Rows from block 5 of a small image denoising model, named by matrix and row number. Rows with one number belong to one channel. Each number is 128 + 32 x the weight over its row's rms, rounded and kept within 0 to 255. All counts start at 0.
Before each channel's rows are labels from the 100 images, of 14848, where the channel reaches its highest value: "responds to" is what is common among them; "peak on" is the class under the peak. Only what is clearly more common there than usual is listed. The data: drawn small creatures on textured ground. In brackets: how many of the 100.
# convs0: first 3x3 conv (model.enc.1.2.convs.0.weight, 64x64x3x3, standardized in use, each kernel summed), inputs 0-63
# convs1: second 3x3 conv (model.enc.1.2.convs.1.weight, 64x64x3x3, standardized in use, transposed, each kernel summed), outputs 0-63

responds to: scaly (67); snake (29)
peak on: body (98)
convs0.10 [160 131 154 173 142 117 189 117 140 126 116 176 105 116 112 140 109 128  74  85 133 123 139  38 132 154 124 111 126 112 125 186 144 174 116  83  58 151 171 132 176 107  79 149 129 162 117 144 132  90 161 155 146  94 115  95  96 145 140 116 133  64 202 130]
convs1.10 [112 120 158 119 153 134 163 167 153 136 206 115 192 138 154 160 177 140  96 179 139 159 127 124 115  94 109 133 216 133 134 182 130  69 132 113 135 135  94 149 137  83  75 117 166 164 149 142 114 111  97 111 137  79 134 177 132  92  83 102  97  82 120 153]

responds to: dotted (58); white (48)
peak on: body (100)
convs0.12 [125 160 143 154 140 137 134 127 140 142 123 149 131  80 115 109 136 102 165 111 115 125 160 115 128  93 176 145 132 123 158 115 125 117 157 117  83  81 161 118  31 147 149 103  28 123 133 129  99  72 119 144 134 148 111 241 159 138  97 169  97 156 142 110]
convs1.12 [138 117 197 108 200 106 121 196 123 132 142  69  55 141 157 159 118 122 138 149 155  95 158 127  84 157 168 123 137 114 165 140 111 118 140 143 192 121 134 116  86 107  92  76 124 137 125 116 127 140 162 102 110 144 115 166  93 122  38 164  79 113 122 125]

responds to: spider (27)
peak on: limb or head (39)
convs0.1 [110 135 111 101  87 115 136  86 114  90  99 178  81 139 131 110 143  83  91  79 100 139 159 111 162 103 158 110 160 146 125 157 143  79 133  93 114 175 155 121 124  88 151 128  94 150 138 108 183 174 230  98 210 131 139 116 158 103 132 131 116 124 145 179]
convs1.1 [131 121 164  86 131 112 149 139 124 129 148  82 115 130 160 103 134 114 164 127 170 161  48  95  88  93 110 138 202  83 111 100  52 152 116 101 101 107  82 120 125 118 116  84 152  91 125  88  96 171  64 110 102 124 115  86  95 133 118 167 133  87 108  76]

responds to: caterpillar (33); white (31); grey (30)
peak on: body (95)
convs0.47 [108 107 124 115 125 173  88 122 179 144 118 117 109  88 151 142 134 128  95 132 140 207 137  89 111 103 184 121 130 105 125 168 145 104 169  90 167 175 148  77 172  89 121 111 210 132 129  82 156  86 103  94  75 175 131 155  98 111 113 120  93 143 155  78]
convs1.47 [132 122 148 129 124 120 152 189 107  67 164  61 103  97 152 107 125  62 126  84 183 148 118 178 164 138 167 112 117 144  77 154 115 144 127  31 120 118 117 134 143 193 164 130 138 151 118 119 147  96 174  93 104  96 104 150 124  93 155 116 171 157 146 129]

responds to: caterpillar (26)
peak on: limb or head (42)
convs0.32 [124 107 167 102 170  93 196  86 122 157 118 233 150 126 157 158 134 202 151 180 117 123 112 175 155  80  92 130 146 133  99  86 165 146  72 142  97  95 164 145 110 120  94 116 130 150 159 160 129 112  93  94 157 110 133 111 137 139 137 125  85 111  97 132]
convs1.32 [125 171 110 110  72 118 124 104  83 150 167  95  78 148  98 172 113 126 151  51 107 104  87 133  92  53  73 116  86 148  85 116 167 153 103 160  86 136 135 136 133 102 125  90 113 118 116 124  66 155 102 125 140 132 105  89 117  61 161 133 144  84 102 114]

responds to: small (54); grey (28); spider (26)
peak on: body (68)
convs0.48 [148 164 169  97  94 123 118 111 167 113 194 130 126 132 190  93 154 196 163  97 155 101  98 117 119 134 162 108 213 126 201 123  64 116 127 104  79 121 103 126 122 141  97 106 109 113 105  79 128 170 125 104 181 124  71 143 110 161 130 125 112 133 143 104]
convs1.48 [ 76 109 102 153  64 151  66  98  73 137 115 149 135 100  58 159 117 123 122 137 110 109  86 156 108 133 124 137 113 145  66 135 159 131 123  82 135 149  46 137 131  98 165  98 127 104 155 151 125 104  40 151 106 126 150 124 104  94  72 138  95 136  89 135]

responds to: small (59); snake (36); orange (28)
peak on: body (79)
convs0.39 [ 96  93 160  90 124  79 108 131 137 255 109 122 120 128 179 100 145 130 130 168 153  99 142 163 152 107 158 123 103 135 131 148 122  84 143 133 174 127 127  68 120 164 186 126 130 107  80 114 158 164 103 109 116  59 149 137 145 149  75 132 145 124 143  89]
convs1.39 [112 122 140 197 162 156  66 119 152 104 117 191 182 102  87 111  90 168 108 171  90 181 103 136 116 193 112 185 143 126 188 143 136 142 170  99 104 105 125 107 154 141  84  86 141 113 176  85 128 112 117 142 133  68 132 123 130 119 168 155 115 126 123 163]

responds to: scaly (95); small (62)
peak on: body (100)
convs0.37 [158 138 235 119 101 102 202  94 197 108  86 183 120 107 125 133 124 124  85 147 130 103 126 135 156 147  81 122 130 102 130 169 166 152 160 111 117 169 112  70 131  96  87 104 176 148  97 156 127  93 110 181 144 131 127 122 150 153 114 135  99  99  93 104]
convs1.37 [127 171 115 161  98 150 171 170 151 154 168 126 101 157 108 143 139 108 108  86 156 122 125 118 120 116 140 130 133 158 127 197 144 103 117  72 146 199 121 138 200  87 161 151 147 133 109 143 145 136 135 187 129 128 113  85  91 225 149 115 115 200 149 114]

responds to: butterfly (45)
peak on: limb or head (29)
convs0.22 [102 184 161 146 192 138 106 149 120 104 149 174 123 163  80  68 115  98 109  98 106  85 116 125 144 131 138  91 154 103 118 111  88 140 161 180 132 123 116 133  94 110 167 165 112 108  62 115 154 169 106 192 210 121 165  96 117 144 178 138 107 114  91 142]
convs1.22 [127  78 125 112  83  70 124 127 116 158 157 105 107  79 169 124 124  89  95 143 143 180 129 153 147 123 106 178 122 189 115 146 173 125 131 115 160 181 113 150 158 231 131 111 106 146 196 135 132 140 121 108 143 130 126 159 187  68 101 161 162 118 150 134]

responds to: grey (45)
peak on: body (64)
convs0.18 [160 170 133 145  32 162 165 157 144 139 131 172 148 159 136 154  82 128  98 117  94 174 104 111 149 119 138 137 153 116 112 122 124 123 131  92  99 100 133 114  66 103  98  60  83 121  80 130 184 115 173  71 163 134 157  84 164 119 137 148 163 153 136 179]
convs1.18 [125 172  90 123  60 149 122  42 126 144 150 139 118 143 103  97 129 143 144  98 132 127 144 142 121 143 111 151 127 119 167 147 144  96  95 168 173 145 150 139 183 131 155 157 184 186 184 137 107 166 121  71 156 103  42 116 143 114 123  80  86 150 168 138]

responds to: small (60); dotted (54)
peak on: body (74)
convs0.29 [169 174 122 103  96 141 171 163 165 106 158 170  72 151 127 173 123 132 109  85 122  60 151 132 162 139 111 129 119  99 125 169  85 130 111  54 133 178 125  95 167 158  96 114 116 133 107  86 144 141 119 146 168 117 103 149 127 188  97 104  91 184 153  66]
convs1.29 [ 81 111  65 123 161 148 181 101 160 162 105  96 121 117 121 209 152 148 106 206 134 136 123 106  90 131 147 124  83  97  84 111 152 109 152 174 120  82 123 114  78 123 127 111 114 115 146 160 139 140 119  41 107 152 113 123 108 129 162 151 135  90  75 174]

responds to: striped (48)
peak on: body (68)
convs0.4 [146 159 151 140 127 174 140  98  42 111 113 101 154  89 142 118 110 135 119 144  93 180 119 148 121 114 157 103 106 154 181 168 174 156 173  86 105 130 129 115 114 101 102 171  97 137 135 113 154 119 115 122 146 124 153  94 126 147 114 209 109  19 146  83]
convs1.4 [196 129 111 130 125  90 121 156  73 159 132 101 162 122 201 151 163 125 116 114 169 136 103 133 108 217 195 108 134 126 161 117 102 153 138 120 148 169 111 180 141 106 123 140 143 126 101 114 194 137 104 129 167 147 146 125 103 192 111 111 108  65 175 106]

responds to: snake (41); orange (31); dragonfly (31)
peak on: body (99)
convs0.9 [123 143 160 186 119 148 137 134 136 168 112 140  98  79 161 109  64 142 146 149 143 180 137 138 135  99 180 105 149 146 155 138 131  85 109  83 131 117  94 126 117  95  83  91 115 135 123 161 146  40 145 124 118 180 112 190 129  67  88  81 118 198 112 120]
convs1.9 [116  70 108 100 121  94 168 216 142  91 142 121 116 124 144 114 132 124 164  45 165 170 114 105 122  87 150 125 191 125 148 123  87 142 114 130 145 127 198 110  83 148  94 101  95  79 149 116 127 132 140  74 153 131 125  84 174 157  73 138 113 132 160 143]

responds to: orange (41); butterfly (39); snail (35)
peak on: limb or head (28)
convs0.28 [143 154 171 139 122 108 165 124  39 102 133 180  75 173  97 108 132 143 105 135 145 152 120 204 139 126  90  95 119 105 126 100 156 117 176  87  61 143 103 152  75 148 105 192 156  92 139 165 150 110 147 127 128 154 102 133 175 170 102 106  98 149 104 116]
convs1.28 [125 132 129 127  90  75 107 114  47 138 106 150  52 117 169 160 145 127 138 223 146 156  84 112  55 163 110  82 138 157 133 129 135 131 159 129  52 155 118 122 107 127 124 130 151 129 145 128 135 155 110 100 135  90 160 123 138 147 169 111  56 135 143 106]

responds to: snake (32); dragonfly (31); teal (27)
peak on: body (96)
convs0.45 [142  89  95 126 120 172 118 138  95  94  92  46  52 188 151 119 134 101 170 165 151 139 159  82 122 145 137 178 105 145 115 108 126 136 170 104  98 142 132  78 184  75 139 155 173 109 167  53 104 173 141 126 118 157 120 144 102 126 126 131 127  93 128 145]
convs1.45 [107 140 123 159 118 109 125  87 157 120 142 182 164 130 122 108 121 155 106 120 121 140  84 124 137 146 123  96 122 145 150 149  94 137   0 128 135 113 123  63  53 116 125 121  92 187 144  85  92 109 138 148 152 100 124 119 138 109 124 108 117 176 138 176]

responds to: dotted (64); white (29)
peak on: body (99)
convs0.27 [130 142 110 119 115 141 102 129 148  85  99 101  99  44 163 179 122  91 137 160 148 102 133 112 130 177 185 138 149 165 103 138 118 153 180  38 145 136 111 146 151 134 153 127 159  72 137  81 138 143 108 137 153 118 154 180  86  95 133 130 105 143 126  41]
convs1.27 [ 89 129 157 120 147 175 126 130 152 119 126 154 172 101 108  79 135 126 163  89  85 159 142 115 126 123 123 129  96 136 186 109 114 133 127  39 123 171 151 255 115 135 155 146  92 141 124 141 100 163 124 139  90 104 133 135 126 113 137 118 120 186 140 162]

responds to: small (55); orange (30)
peak on: body (95)
convs0.0 [ 94 129 168 154 164 109 132 171 119  55 106  91 154 146 114 112 106  97  88  93 116 131 178 179 194 102 141 189 135 164 143 194 119 124 157 132 128 136 120 138 105 175 145  96 114 119 138  95  88 112 158  88  97  53 105  99 177 147  97 140 146 147  85 122]
convs1.0 [ 81  97  90 112 189  94 113 132  95 120 165 191  88 191 131  88 128 142 148 199  94 107  86 104 119  93  79  92 116  88 118  80 143 127 125 174  84 142 138 104 141 121 138 134 126 104 141  99 135 113  72 147 165 194 175 142 159 109 128 161 130 123 143  89]

responds to: dotted (68); white (32); grey (30)
peak on: body (93)
convs0.35 [134 107 136 121 170 145 116 135 165 133 124  82 114 138 164 119 137 125 127 108 141 146 143 119 124 156 120 140 102 109 139  99 124  81 145  80 103 187 127  89 139 151 124  87 187 124 120  72 161 121 131  75  75 178 147 204 108 122 101 152  92 223  61  85]
convs1.35 [122  99 173 145 139 136 136 137  89 168 129  83  40 156 146 132 161  78 165 144 139 161 117 105 100 161 164 103 110 210  94 165  98 103 126  71 187 133 130 150 167 157 189 146 159 149  85 179 126 156 156 121 115 136 132  96 123 139  85 107 124 145 105 107]

responds to: jellyfish (72)
peak on: ground (96)
convs0.41 [157 135 137 116 126 139 110 131 100 142 128 122 153 145 132 109 124 154 111 114 107 172 165 116 120  70  92 100 159 213 108 141 122 102 115 117 208 198 171 112 143 168  97  47  84 112  96 132  93  99 109 123 153 136 139 157 156 129 140 181 132  42 146 134]
convs1.41 [174 136 103 137 114 153 126 140  99 133 116 130 149 150 184 170 149 132 105 149 104 110 119  69 126 140 194  44 149 160 138 135  97 125 161  89 170 170 157 126 132 118 148 108 135 152  79 145 169 174  98 135 143 148 135 148 172 149 143  83  91  23 151 105]